{"n_mels": 64, "win_length": 400, "encoder_activation": "gelu_tanh", "encoder_qk_norm": false, "encoder_parallel_block": false, "encoder_inner_norm": false, "decoder_width": 256, "decoder_head_dim": 64, "decoder_fused_qkv": false, "decoder_tie_embeddings": false, "beta1": 0.9, "beta2": 0.95, "batch_size": 64, "lr_schedule": "cosine"}
Rows from block 3 of the text decoder of a small audio captioner, named by matrix and row number. Rows with one number belong to one neuron. Each number is 50 + 15 x the weight over its row's rms, rounded and kept within 0 to 99. All counts start at 0.
After each neuron's rows are labels from the 100 texts, of 14976, where the neuron reaches its highest value: "tokens" is the input token at the peak. Only what is clearly more common there than usual is listed. The data: synthesised imitations of 52 everyday sounds, one a clip. In brackets: how many of the 100.
# fc1: MLP up (decoder.blocks.3.mlp.fc1.weight, 1536x256), inputs 0-85
# fc2: MLP down (decoder.blocks.3.mlp.fc2.weight, 256x1536, transposed), outputs 0-85

fc1.538:41 35 46 43 37 35 65 40 55 36 63 63 27 57 19 21 53 44 43 38 49 41 32 35 56 67 71 62 23 45 42 45 51 49 55 77 25 49 55 76 40 51 54 29 56 50 76 42 67 21 49 75 71 46 77 34 56 49 39 59 65 47 37 63 51 46 28 63 58 50 36 56 31 23 40 40 48 34 56 48 30 53 53 35 40 35
fc2.538:74 48 66 53 50 31 37 41 72 41 54 30 77 49 43 66 33 55 74 48 63 49 40 51 58 37 54 57 55 29 50 41 49 56 31 49 51 33 54 31 45 42 46 59 49 44 40 54 46 75 71 58 37 38 52 41 30 56 63 69 63 54 50 26 51 38 42 61 49 57 78 76 34 64 43 58 59 53 27 42 68 72 59 60 45 28
tokens: "o" (29); "d" (22)

fc1.601:47 60 44 21 71 49 60 31 44 46 53 54 51 39 35 41 68 49 42 40 58 63 21 50 59 42 27 58 52 59 47 48 60 48 64 53 71 59 51 39 18 38 59 29 45 64 66 40 46 54 58 16 65 67 75 50 70 61 37 69 56 61 38 60 57 46 69 36 42 53 91 07 74 50 44 60 67 41 57 18 43 54 47 41 28 43
fc2.601:39 35 68 28 58 58 64 56 67 69 48 56 87 62 71 38 56 26 48 50 51 49 30 35 59 64 38 53 45 60 23 86 50 47 60 50 60 69 22 59 47 18 46 59 64 40 63 47 42 59 26 27 46 70 62 58 62 48 49 26 32 40 15 48 66 60 48 44 59 50 68 62 68 58 45 53 47 64 51 59 61 42 25 63 64 56
tokens: "e" (100)

fc1.313:41 38 27 66 44 52 40 49 61 33 87 61 69 37 49 57 68 55 62 28 61 43 37 87 20 72 46 54 54 77 27 53 45 53 49 51 35 63 45 45 50 63 27 40 26 18 63 44 35 28 70 64 55 46 63 46 59 44 47 42 54 35 34 39 21 58 52 83 61 36 83 55 39 55 50 07 67 37 55 50 65 72 56 66 46 32
fc2.313:36 54 55 27 60 69 74 41 44 42 57 55 30 42 13 84 39 38 38 41 61 79 52 46 35 47 77 36 60 53 36 31 56 32 37 47 56 61 53 51 46 60 49 62 38 40 51 25 25 68 43 68 65 56 60 36 53 16 37 35 73 44 49 46 71 30 48 56 54 36 82 23 70 61 59 49 51 37 49 66 55 75 55 45 45 46
tokens: "c" (50); "o" (33); "a" (10)

fc1.503:82 46 33 33 62 15 53 48 29 44 53 39 39 56 32 47 36 47 44 77 51 62 56 73 26 55 21 38 28 60 74 27 31 23 23 58 51 62 46 66 54 43 51 37 59 45 23 44 47 65 52 11 62 35 61 49 54 29 70 48 55 39 33 42 56 37 57 32 53 52 74 38 46 40 72 56 31 43 53 34 49 49 49 64 37 52
fc2.503:63 43 52 50 66 60 46 54 38 61 63 34 48 57 35 53 45 37 28 75 75 50 61 72 47 45 28 25 40 40 54 20 34 41 36 32 41 43 43 49 43 59 43 29 48 64 71 46 60 43 52 18 32 28 53 47 78 48 36 42 27 67 47 32 68 86 65 14 69 70 77 49 65 50 60 55 33 76 52 56 23 48 82 25 52 58
tokens: "a" (71); "u" (29)

fc1.420:63 33 29 41 31 48 27 53 68 44 75 56 71 58 29 36 48 44 52 54 69 36 50 31 31 54 47 62 46 46 21 97 65 58 33 41 46 37 69 54 24 48 34 64 49 62 48 41 55 34 55 46 45 62 40 45 46 40 67 77 58 50 40 69 58 61 57 65 59 60 55 48 74 61 43 65 74 46 39 47 59 52 39 66 40 63
fc2.420:68 29 32 61 13 26 54 43 51 40 35 67 42 64 67 29 58 51 53 35 34 35 17 62 77 56 71 42 37 45 56 66 72 53 59 56 39 71 70 71 45 65 45 43 51 44 52 60 46 42 34 65 71 38 51 63 29 54 35 50 28 74 15 34 41 53 59 57 48 51 14 54 52 49 53 36 59 53 53 33 29 57 58 63 45 55
tokens: " " (93)

fc1.64:60 25 57 19 36 42 25 42 67 46 47 60 36 59 60 27 66 57 64 40 44 33 71 70 31 62 63 31 28 53 36 58 59 26 61 99 45 63 62 86 72 60 69 43 48 51 50 55 52 58 19 24 49 39 56 55 50 79 46 50 62 51 41 84 28 74 43 22 57 54 55 45 57 32 34 32 46 25 36 49 65 51 61 57 36 67
fc2.64:72 35 48 38 43 47 76 67 38 45 46 37 95 52 48 45 52 59 53 55 35 83 50 58 83 81 51 47 44 24 63 51 42 51 58 49 54 68 31 44 68 76 49 50 31 30 44 75 54 38 34 67 43 43 34 53 50 71 20 57 36 72 76 57 56 52 49 45 64 40 31 36 54 85 74 44 38 55 73 62 52 69 31 36 37 24
tokens: "p" (45); "r" (23); "g" (13)

fc1.101:62 60 39 43 44 40 22 27 30 43 56 58 43 44 63 38 41 41 50 35 52 53 49 57 75 56 31 15 63 55 19 69 57 21 49 57 55 62 76 36 33 42 53 41 39 47 42 38 31 27 61 33 61 63 45 84 63 46 51 50 66 43 58 47 39 65 48 64 86 48 43 53 48 47 51 35 75 24 63 58 47 46 74 69 20 63
fc2.101:40 60 58 43 60 92 66 21 31 40 28 84 50 34 60 62 46 40 57 52 29 29 76 34 12 37 18 49 89 24 43 41 57 66 31 60 70 52 74 47 56 42 31 78 58 59 47 27 16 51 50 46 52 65 40 77 47 45 32 37 34 40 34 58 61 39 54 42 53 43 48 49 56 60 49 43 29 67 36 42 32 57 62 18 54 18
tokens: "a" (58); "p" (35)

fc1.336:44 44 42 32 50 32 42 50 33 37 37 47 58 72 44 13 47 39 59 67 55 50 40 54 85 71 51 57 30 45 34 43 53 40 24 66 68 38 24 09 32 48 42 54 47 57 44 28 77 49 48 12 64 49 44 53 63 20 46 48 44 30 15 28 68 37 44 62 62 62 71 48 35 46 48 64 34 13 59 34 56 59 67 33 11 76
fc2.336:57 50 43 55 69 53 65 66 45 61 57 62 50 40 58 31 60 18 38 29 50 60 57 51 61 75 37 38 31 41 42 61 57 34 44 33 40 43 35 32 62 65 22 49 51 31 60 50 43 54 46 40 30 55 35 62 73 53 29 55 33 60 35 46 44 57 42 36 69 53 29 66 60 59 57 78 55 51 20 41 47 50 48 57 48 36
tokens: "o" (68); "e" (32)

fc1.522:63 59 55 51 56 54 35 65 67 46 56 48 62 66 69 32 49 33 50 32 56 69 64 59 51 47 44 59 81 27 73 59 43 61 63 53 47 57 34 53 63 47 53 38 44 27 57 85 36 66 32 27 51 60 59 44 33 59 70 43 71 61 48 60 49 71 50 48 53 41 60 64 69 29 56 45 52 41 59 50 68 47 65 70 43 54
fc2.522:83 56 38 27 58 49 52 80 68 58 65 26 99 53 42 46 74 38 60 33 49 49 36 60 84 71 57 69 50 37 42 38 72 41 58 69 47 55 26 46 34 78 43 44 71 31 37 63 52 37 46 46 46 45 37 60 42 53 40 73 48 65 51 49 45 65 42 60 31 29 24 56 51 78 71 70 45 48 57 50 57 49 45 62 58 41
tokens: "p" (57); "z" (33); "m" (7)

fc1.316:71 41 41 49 39 45 81 76 43 53 51 64 61 56 35 53 59 54 32 30 42 56 61 69 78 54 64 56 59 65 75 72 37 55 63 69 73 40 44 47 20 75 43 56 44 34 29 37 42 72 28 65 60 57 42 35 42 45 45 67 49 27 39 65 40 59 46 77 41 49 67 50 41 49 62 65 68 62 46 46 43 81 75 70 44 43
fc2.316:34 48 80 46 25 60 35 48 77 38 42 36 62 49 67 46 34 33 89 54 68 30 48 55 55 33 14 48 39 37 44 25 31 60 57 47 51 47 40 24 58 36 60 38 43 55 49 54 33 35 59 50 48 62 46 64 56 26 54 23 42 59 77 42 63 34 37 83 53 42 57 44 24 76 46 36 48 49 54 58 69 47 65 31 29 23
tokens: "c" (84)

fc1.152:39 53 50 29 57 51 62 73 75 57 45 43 27 67 43 25 48 41 64 21 65 24 59 62 47 59 23 33 58 62 67 52 37 18 38 51 42 48 45 48 71 61 44 51 43 53 66 60 84 69 53 67 59 56 53 50 47 73 35 47 49 72 58 40 77 65 50 55 64 42 59 50 44 74 59 71 64 36 22 42 63 24 63 75 56 81
fc2.152:67 40 74 30 85 23 43 53 50 52 86 47 41 49 39 62 42 49 68 43 70 62 50 67 39 72 66 34 50 46 69 41 75 38 27 37 41 53 58 69 49 50 40 57 40 51 50 42 35 61 62 79 31 51 53 51 39 60 75 88 28 58 74 44 57 26 37 57 58 45 75 50 52 79 58 43 56 58 35 46 69 63 51 37 38 52
tokens: "c" (61)

fc1.539:43 57 23 62 38 49 26 52 49 44 49 52 53 53 62 85 50 58 41 27 33 74 61 69 65 29 56 31 74 31 74 43 44 00 48 71 56 57 51 59 47 44 65 47 62 36 64 61 61 63 71 62 35 78 67 58 49 26 54 39 76 68 42 51 37 57 77 46 42 50 66 48 54 54 52 57 46 53 44 62 57 24 74 46 51 50
fc2.539:53 92 57 53 85 31 79 53 24 48 40 71 17 55 44 50 26 43 36 45 54 38 68 70 61 48 34 29 61 38 41 23 20 36 38 44 54 23 52 47 49 65 05 92 58 50 34 32 18 53 57 25 59 51 41 47 37 41 46 57 40 35 38 63 45 44 44 53 36 35 41 59 62 53 59 56 49 40 46 52 39 41 60 15 34 60
tokens: "p" (70); "b" (23)

fc1.280:85 52 50 53 39 35 56 73 78 34 54 59 38 38 32 52 58 46 49 73 47 67 81 50 13 56 39 58 46 49 46 63 28 51 49 32 35 39 47 32 68 46 48 24 69 45 59 63 53 34 67 37 33 48 47 17 47 49 40 58 60 61 69 21 41 70 64 39 51 46 75 58 75 30 52 31 49 69 52 61 67 57 64 74 53 71
fc2.280:28 45 47 54 70 25 48 52 44 45 78 36 55 44 49 76 16 62 41 63 49 45 70 52 47 48 48 41 43 63 62 29 30 43 25 25 49 45 55 42 28 74 50 64 51 38 30 61 73 48 72 49 47 30 42 40 78 60 51 72 56 50 49 55 62 56 37 36 60 63 67 22 47 43 80 60 46 42 59 50 48 65 59 57 48 56
tokens: "r" (60); "a" (11)

fc1.381:44 22 40 26 42 52 56 36 42 43 46 38 64 65 80 51 54 56 54 36 56 47 61 53 20 43 67 62 60 32 54 50 37 46 33 52 60 30 46 50 59 49 27 14 81 42 42 65 48 29 75 18 39 63 31 61 80 50 57 46 37 74 26 35 42 57 58 29 52 59 86 63 58 28 50 46 55 33 53 48 42 31 72 86 42 39
fc2.381:55 60 38 75 59 62 49 22 68 73 48 64 75 48 69 22 80 60 66 51 34 33 55 37 41 27 45 67 67 54 41 61 49 46 62 41 84 68 53 30 26 62 42 26 71 46 62 68 57 58 61 50 43 39 44 45 58 53 39 69 41 41 49 46 47 38 73 34 38 61 54 85 57 42 58 59 39 46 51 51 44 64 77 50 69 44
tokens: "p" (48)

fc1.146:30 54 41 41 47 42 44 51 44 29 59 33 41 37 44 40 65 48 38 38 62 44 43 16 36 78 38 44 61 42 39 58 43 19 34 60 43 48 30 83 42 50 15 50 46 73 62 48 56 61 56 56 78 39 97 55 38 52 83 81 67 38 43 61 52 54 73 35 49 39 56 58 55 49 71 62 50 44 56 60 52 81 48 37 46 81
fc2.146:49 35 39 86 03 19 47 43 70 52 59 49 59 46 55 35 53 57 41 61 52 48 58 41 30 83 31 54 33 42 54 54 41 70 41 93 40 54 71 81 50 57 49 51 27 50 27 48 35 60 57 41 73 29 48 43 33 67 43 69 59 67 34 39 46 59 73 49 77 63 73 38 45 54 67 27 41 59 38 34 63 64 62 59 60 43
tokens: "e" (86)

fc1.437:40 59 40 67 55 59 59 48 44 40 59 44 43 45 38 42 17 47 55 57 47 51 32 66 49 58 35 52 61 56 52 43 73 55 62 76 69 56 50 29 70 41 40 65 64 38 57 37 58 43 71 47 24 71 78 37 49 48 44 74 63 34 31 66 76 56 17 36 55 31 38 57 47 20 50 55 60 43 39 50 52 67 46 66 50 69
fc2.437:61 26 91 76 34 21 35 56 67 59 62 61 33 43 59 39 57 68 62 80 40 66 29 67 44 61 68 27 45 31 57 47 69 63 70 47 37 47 83 61 51 28 82 43 44 54 67 81 57 55 52 52 52 47 50 34 43 51 68 45 45 48 53 42 68 61 35 65 64 84 40 50 19 66 31 18 68 56 46 43 59 70 54 74 51 36
tokens: "c" (44)

fc1.119:25 66 46 43 65 56 59 59 50 58 53 44 27 80 40 54 29 80 50 31 63 44 62 52 52 64 46 42 36 39 49 56 51 61 51 35 54 68 57 54 71 57 47 47 39 20 46 50 73 58 56 32 49 42 74 60 76 39 38 43 37 49 61 51 49 45 70 49 43 17 58 72 78 53 35 69 71 17 38 45 60 80 29 49 77 55
fc2.119:35 49 63 61 37 45 79 29 83 80 56 52 56 30 36 51 41 64 66 42 57 56 56 31 28 81 35 60 41 55 29 74 51 63 56 48 17 27 44 45 40 37 68 80 14 56 63 45 45 48 34 62 47 74 41 56 62 39 68 69 35 52 66 35 30 26 47 52 51 82 76 69 66 37 28 48 73 41 22 50 57 56 34 61 61 41
tokens: "r" (73); "n" (16)

fc1.733:38 24 40 24 76 47 49 45 58 09 58 16 63 68 60 49 54 67 46 36 48 80 54 62 53 59 46 20 70 40 57 77 33 41 53 59 44 57 29 47 61 60 64 53 48 66 50 49 27 56 56 46 60 51 46 53 65 67 74 44 99 45 31 46 49 72 48 69 48 37 65 46 65 15 53 34 81 63 46 69 65 46 67 52 28 94
fc2.733:29 43 49 30 78 51 25 64 65 42 63 22 78 53 56 67 46 66 59 55 44 41 57 55 33 31 44 38 57 53 65 54 62 64 60 37 67 74 42 24 36 35 62 55 41 57 65 70 39 59 41 60 42 54 56 48 54 63 51 14 63 52 70 63 53 32 26 65 46 45 69 61 51 60 38 49 39 49 33 77 87 43 72 30 50 54
tokens: "l" (56); "n" (44)

fc1.560:51 34 26 47 23 69 70 44 41 78 74 59 66 45 64 36 52 61 53 44 47 44 59 35 51 50 44 51 46 31 54 54 37 54 52 49 34 45 51 32 38 58 64 63 73 52 56 67 40 37 72 20 58 63 37 47 60 46 32 48 34 38 23 59 60 36 49 20 37 38 52 42 54 41 67 47 68 70 53 48 26 57 68 60 84 33
fc2.560:24 35 46 64 51 58 57 44 53 77 67 38 28 47 46 57 64 54 47 50 46 59 47 34 71 79 41 72 29 57 35 60 45 27 59 53 51 88 24 32 53 65 56 73 55 27 66 22 62 51 33 57 62 30 72 48 68 33 35 59 28 60 42 56 75 51 32 18 46 50 73 67 68 41 58 74 64 28 60 63 42 47 25 45 69 64
tokens: "e" (78)

fc1.151:44 38 61 34 44 52 49 68 17 53 75 27 34 42 36 34 40 55 31 35 65 56 74 60 52 37 72 66 74 60 61 58 63 40 66 60 39 30 46 65 78 44 11 48 37 36 45 45 69 49 79 35 38 47 54 44 33 44 40 68 77 28 36 44 52 56 21 48 79 50 57 27 31 44 65 48 45 45 47 41 41 56 54 66 51 26
fc2.151:61 33 33 22 58 68 59 67 65 50 42 54 57 37 54 46 65 44 58 52 57 63 45 82 62 31 59 25 34 56 65 31 27 44 62 28 89 46 29 38 46 58 52 27 27 16 32 61 53 38 65 47 53 43 50 51 63 44 33 44 50 45 67 57 50 48 56 59 43 33 43 53 19 30 43 57 41 61 32 35 63 34 39 65 42 63
tokens: "o" (64); "c" (24); "t" (11)

fc1.371:42 45 51 39 48 40 58 55 38 33 48 52 41 41 69 45 65 58 56 42 34 61 55 42 59 23 49 53 37 34 42 69 36 00 79 62 56 53 53 34 61 75 27 41 56 38 64 79 60 32 63 26 44 58 54 61 53 54 43 42 59 57 39 34 52 43 37 19 37 44 39 47 60 30 48 46 60 67 52 59 30 62 58 47 51 56
fc2.371:41 81 64 83 65 45 36 35 46 44 56 39 27 59 55 65 27 64 29 62 74 62 60 58 38 34 43 29 54 64 66 68 22 33 57 54 47 57 38 32 72 30 51 43 52 31 61 30 55 74 57 27 14 52 75 50 26 28 25 84 30 28 52 69 47 43 30 29 58 46 57 58 72 38 69 61 61 44 40 51 50 44 58 46 79 65
tokens: "l" (70)

fc1.488:41 25 46 35 23 42 69 45 26 50 69 40 76 31 48 27 44 42 63 70 65 27 64 52 20 59 39 51 55 65 58 69 77 57 46 55 59 72 51 39 49 48 39 59 54 47 39 41 61 57 55 64 26 64 37 55 64 37 26 58 56 99 33 41 23 69 12 48 46 56 29 24 43 44 50 33 47 40 42 38 52 52 21 64 49 33
fc2.488:62 55 48 50 35 44 53 47 70 51 50 31 53 51 66 36 70 42 69 44 50 64 50 65 43 66 67 52 49 61 51 26 65 40 71 57 57 40 44 52 42 66 54 51 49 51 40 55 50 42 59 63 71 66 35 61 51 75 43 63 35 65 34 36 33 35 57 68 74 75 28 14 22 65 59 24 67 53 47 45 40 42 44 79 44 23
tokens: "a" (100)

fc1.667:56 28 29 52 41 48 54 53 54 33 38 61 45 41 65 23 58 77 69 41 67 60 30 69 73 51 48 67 73 36 47 41 36 60 57 72 45 30 40 35 32 54 50 48 44 29 48 41 27 39 42 47 51 62 41 40 43 49 45 51 49 32 32 39 68 58 39 57 35 61 51 66 28 07 49 42 39 33 57 62 70 67 44 88 67 42
fc2.667:72 61 60 30 62 45 56 28 70 68 79 45 69 75 33 41 56 54 50 40 55 60 16 58 58 58 56 56 63 59 36 55 59 48 70 54 57 77 46 56 50 65 55 73 82 34 64 81 27 65 35 53 31 38 56 33 34 44 33 53 69 53 53 54 38 34 41 56 25 50 38 56 49 46 39 75 55 43 56 41 94 50 42 53 60 54
tokens: "p" (75); "g" (11)

fc1.18:61 40 45 30 33 32 41 15 73 25 45 43 48 51 68 54 46 41 50 33 44 46 64 52 60 53 28 36 57 62 94 52 57 57 32 58 57 40 34 35 46 25 58 55 72 45 51 60 45 11 48 20 54 47 49 51 50 50 70 58 51 55 47 44 43 11 64 59 93 56 67 53 54 37 57 50 55 70 59 50 53 45 55 46 43 36
fc2.18:50 48 57 26 60 50 51 70 53 29 70 63 31 68 60 64 42 56 57 75 72 34 22 45 62 71 28 39 26 23 65 25 72 39 48 28 49 34 60 62 26 78 69 52 65 70 54 68 52 68 45 55 57 40 42 47 48 41 55 67 37 46 46 22 67 71 49 67 78 48 43 52 60 77 55 51 57 78 41 56 41 56 67 38 25 73
tokens: "o" (32); "h" (22)

fc1.168:26 19 47 48 45 56 37 36 36 47 56 32 52 23 66 63 54 45 65 49 39 50 65 23 58 43 55 41 55 63 32 62 52 52 58 21 65 50 49 35 49 38 54 63 54 36 22 34 51 13 86 37 58 79 59 44 78 63 32 44 54 52 62 34 49 41 50 53 65 62 56 55 56 32 53 50 43 43 55 71 55 78 50 40 40 76
fc2.168:23 29 65 44 86 60 53 34 62 68 61 41 53 44 73 89 50 42 30 58 67 25 57 41 68 47 24 43 42 49 27 58 23 50 42 52 42 56 63 32 32 58 70 52 40 57 67 35 51 42 54 43 62 61 48 29 24 50 32 49 16 33 41 56 56 28 58 52 77 44 52 62 54 58 73 57 46 34 51 71 82 33 43 25 58 60
tokens: "r" (94)

fc1.647:17 51 43 63 47 44 56 55 60 67 41 48 70 47 51 26 55 27 37 24 38 69 49 16 56 53 46 28 58 51 53 51 45 26 35 48 33 59 26 67 43 73 48 70 41 49 09 32 54 67 66 63 80 64 63 51 58 48 27 27 63 53 35 58 50 56 22 50 44 70 73 56 73 41 42 61 65 60 37 50 50 77 66 66 52 30
fc2.647:22 47 66 38 48 51 60 66 65 56 60 25 68 59 74 71 58 35 44 53 51 59 33 34 67 50 28 39 48 34 43 66 47 52 46 62 49 57 28 56 64 46 46 52 23 48 47 52 76 50 38 36 44 47 44 36 65 41 55 32 62 37 75 53 60 48 11 54 66 26 66 21 61 53 47 28 63 27 76 57 54 41 35 46 29 63
tokens: "c" (74); "r" (26)

fc1.372:41 47 34 77 72 58 54 58 73 63 34 34 45 47 62 68 51 65 59 66 55 53 51 60 29 66 45 28 43 54 58 49 43 39 63 36 56 62 47 33 34 56 51 58 49 91 57 63 57 31 52 52 50 59 50 44 53 58 49 57 54 45 45 43 68 46 67 38 60 44 69 33 65 46 52 52 58 52 47 52 51 44 29 38 84 73
fc2.372:37 43 81 55 20 86 46 50 71 45 19 26 52 62 57 25 50 23 67 61 42 47 51 34 43 32 27 56 61 48 25 60 53 56 56 39 40 49 33 31 80 62 74 22 57 56 55 62 65 34 52 45 59 64 67 65 63 50 54 30 50 72 67 37 50 51 43 56 68 52 59 52 43 37 47 34 34 46 67 54 68 39 31 56 80 28
tokens: "o" (53); "r" (15)

fc1.583:68 62 38 46 53 52 55 50 51 22 49 43 87 66 60 43 85 39 64 41 72 31 61 28 61 52 65 64 39 62 49 46 52 40 51 73 45 74 38 67 39 71 44 37 57 56 76 59 55 20 31 66 72 75 54 42 41 56 39 41 49 30 42 38 72 59 56 59 57 45 69 54 41 43 48 58 50 30 30 38 45 62 48 39 41 43
fc2.583:39 28 54 71 51 46 70 44 51 88 56 65 48 38 45 63 37 22 55 63 56 40 53 44 38 44 37 43 29 42 55 44 32 79 19 24 56 46 78 42 41 17 54 67 48 49 39 32 42 81 53 40 65 55 18 58 49 64 63 37 10 79 36 32 48 38 65 46 41 48 63 62 61 78 57 73 50 58 34 51 42 54 78 27 43 54
tokens: "a" (100)

fc1.58:79 22 55 55 27 64 39 67 23 24 50 49 70 59 56 61 68 64 61 59 50 63 43 31 56 32 56 59 69 40 50 59 67 60 57 47 52 51 55 28 24 66 34 57 81 16 61 70 33 34 59 52 48 41 55 61 74 27 49 50 78 57 39 38 36 65 35 54 66 54 48 70 32 47 65 36 56 44 67 47 37 77 58 57 54 59
fc2.58:36 14 27 56 56 53 77 50 29 55 55 83 20 41 38 51 65 57 41 38 45 42 50 46 38 66 40 44 39 63 45 49 16 46 37 51 47 79 85 48 39 46 47 54 71 46 66 36 37 45 39 63 47 27 39 53 53 44 07 55 17 71 63 45 45 35 70 47 52 71 50 58 57 34 67 63 60 52 44 78 36 55 28 40 57 61
tokens: "e" (35)

fc1.465:52 37 43 28 70 60 39 45 29 28 69 53 59 32 37 17 55 49 49 56 58 45 39 44 27 69 31 45 69 56 39 91 61 47 54 44 68 73 51 53 51 31 52 31 41 70 60 72 44 84 61 46 56 54 65 43 74 38 57 40 84 46 36 36 96 86 76 23 38 44 56 51 57 54 49 56 63 26 65 59 34 84 50 64 37 78
fc2.465:75 48 50 45 71 55 72 68 33 48 33 60 73 33 33 66 43 47 68 47 52 25 63 51 41 44 47 37 42 46 55 72 43 38 57 22 80 64 56 62 81 32 27 34 74 38 58 41 35 78 52 28 59 38 67 50 49 23 52 38 85 40 27 70 34 75 74 30 27 41 35 54 65 37 33 82 31 76 39 64 59 33 63 43 52 50
tokens: "e" (100)

fc1.609:34 54 60 84 46 56 58 39 15 25 49 34 55 28 44 21 69 33 35 63 47 38 48 27 40 52 70 68 45 65 54 62 49 45 37 24 59 47 28 57 34 49 53 20 62 60 47 60 60 55 42 53 68 53 46 22 68 13 68 55 48 41 47 23 78 55 70 30 45 42 75 55 37 30 55 64 42 55 49 31 52 48 38 52 40 71
fc2.609:59 31 44 55 70 74 55 67 45 51 17 42 23 29 54 45 76 51 45 37 48 34 68 27 47 24 40 42 70 46 73 49 32 69 47 37 65 52 54 55 59 46 44 28 58 59 41 44 34 55 59 33 71 41 28 56 43 38 51 20 46 33 32 67 38 58 63 51 49 33 65 55 72 42 59 53 40 69 23 67 53 62 81 34 60 53
tokens: "e" (96)

fc1.642:62 65 35 39 46 56 42 43 17 50 89 54 50 61 56 51 58 77 28 43 56 57 40 37 61 67 45 33 58 51 31 46 36 47 67 59 06 11 41 64 37 84 66 43 52 36 46 36 59 40 81 64 40 57 81 50 33 47 42 51 37 54 55 54 24 82 40 60 38 66 71 54 46 46 51 59 62 58 32 52 32 50 20 67 65 71
fc2.642:61 78 75 56 27 42 41 45 37 60 53 28 57 72 75 41 51 51 68 60 52 43 35 61 54 40 64 76 55 38 47 65 55 68 57 34 64 38 68 42 62 31 70 63 36 59 25 30 44 62 45 38 47 50 69 44 30 22 53 49 40 29 29 61 70 38 49 65 54 40 57 37 47 72 41 40 50 54 48 44 54 52 54 50 49 24
tokens: "a" (87)

fc1.26:41 39 22 47 31 54 54 45 70 30 58 62 35 61 66 23 43 44 56 63 48 44 26 43 45 38 28 59 36 64 53 38 80 48 60 62 40 35 41 51 50 54 40 64 69 68 58 65 55 65 70 37 52 51 36 65 46 37 71 43 72 46 20 61 33 46 57 43 61 36 36 65 18 57 50 48 60 36 76 67 54 27 82 42 57 43
fc2.26:55 42 60 63 34 48 47 51 44 59 40 31 25 52 42 49 41 31 47 48 54 34 40 46 55 17 53 58 48 59 43 44 43 48 41 42 57 45 32 36 71 32 78 39 49 65 35 47 53 52 54 45 59 59 43 48 46 42 51 15 52 51 54 68 40 52 53 54 45 52 47 00 19 58 47 29 46 44 99 19 57 55 46 71 43 21
tokens: " " (100)

fc1.511:40 58 24 71 27 55 65 33 31 36 61 21 39 58 59 67 67 45 37 64 63 44 50 51 63 68 25 58 44 54 51 51 65 37 80 50 47 51 48 65 37 45 43 36 54 64 62 41 76 60 53 48 57 25 81 27 67 45 61 86 46 50 47 53 56 43 24 65 24 60 50 50 77 34 31 52 50 38 41 56 23 41 53 46 66 45
fc2.511:23 38 39 81 56 62 68 44 38 68 19 51 66 35 60 42 79 43 47 43 17 08 67 50 61 20 43 61 72 64 27 76 53 51 61 63 58 36 59 60 44 49 43 43 54 56 47 48 70 63 45 62 75 48 38 63 59 61 30 49 35 56 61 78 53 60 46 34 59 51 32 42 76 36 60 64 35 45 47 60 57 48 37 30 39 60
tokens: " " (100)

fc1.81:60 53 45 47 36 51 53 30 52 30 38 67 47 60 50 60 29 36 47 13 45 89 61 49 67 32 48 39 61 37 82 29 42 42 29 40 63 70 29 77 52 48 48 61 45 37 37 60 44 29 70 48 39 68 38 60 61 57 74 67 43 45 74 26 38 56 51 58 72 59 18 86 49 37 37 48 73 40 49 58 68 32 46 60 55 69
fc2.81:48 45 61 47 46 13 35 50 47 67 54 45 43 53 61 64 45 93 60 56 64 58 58 33 54 47 55 38 30 56 53 36 64 70 50 47 45 38 96 31 31 62 56 72 60 66 43 39 64 18 69 41 50 44 13 39 25 48 54 59 16 59 24 37 44 32 56 70 85 66 40 64 38 54 43 30 70 65 19 72 38 20 57 57 42 63
tokens: "p" (100)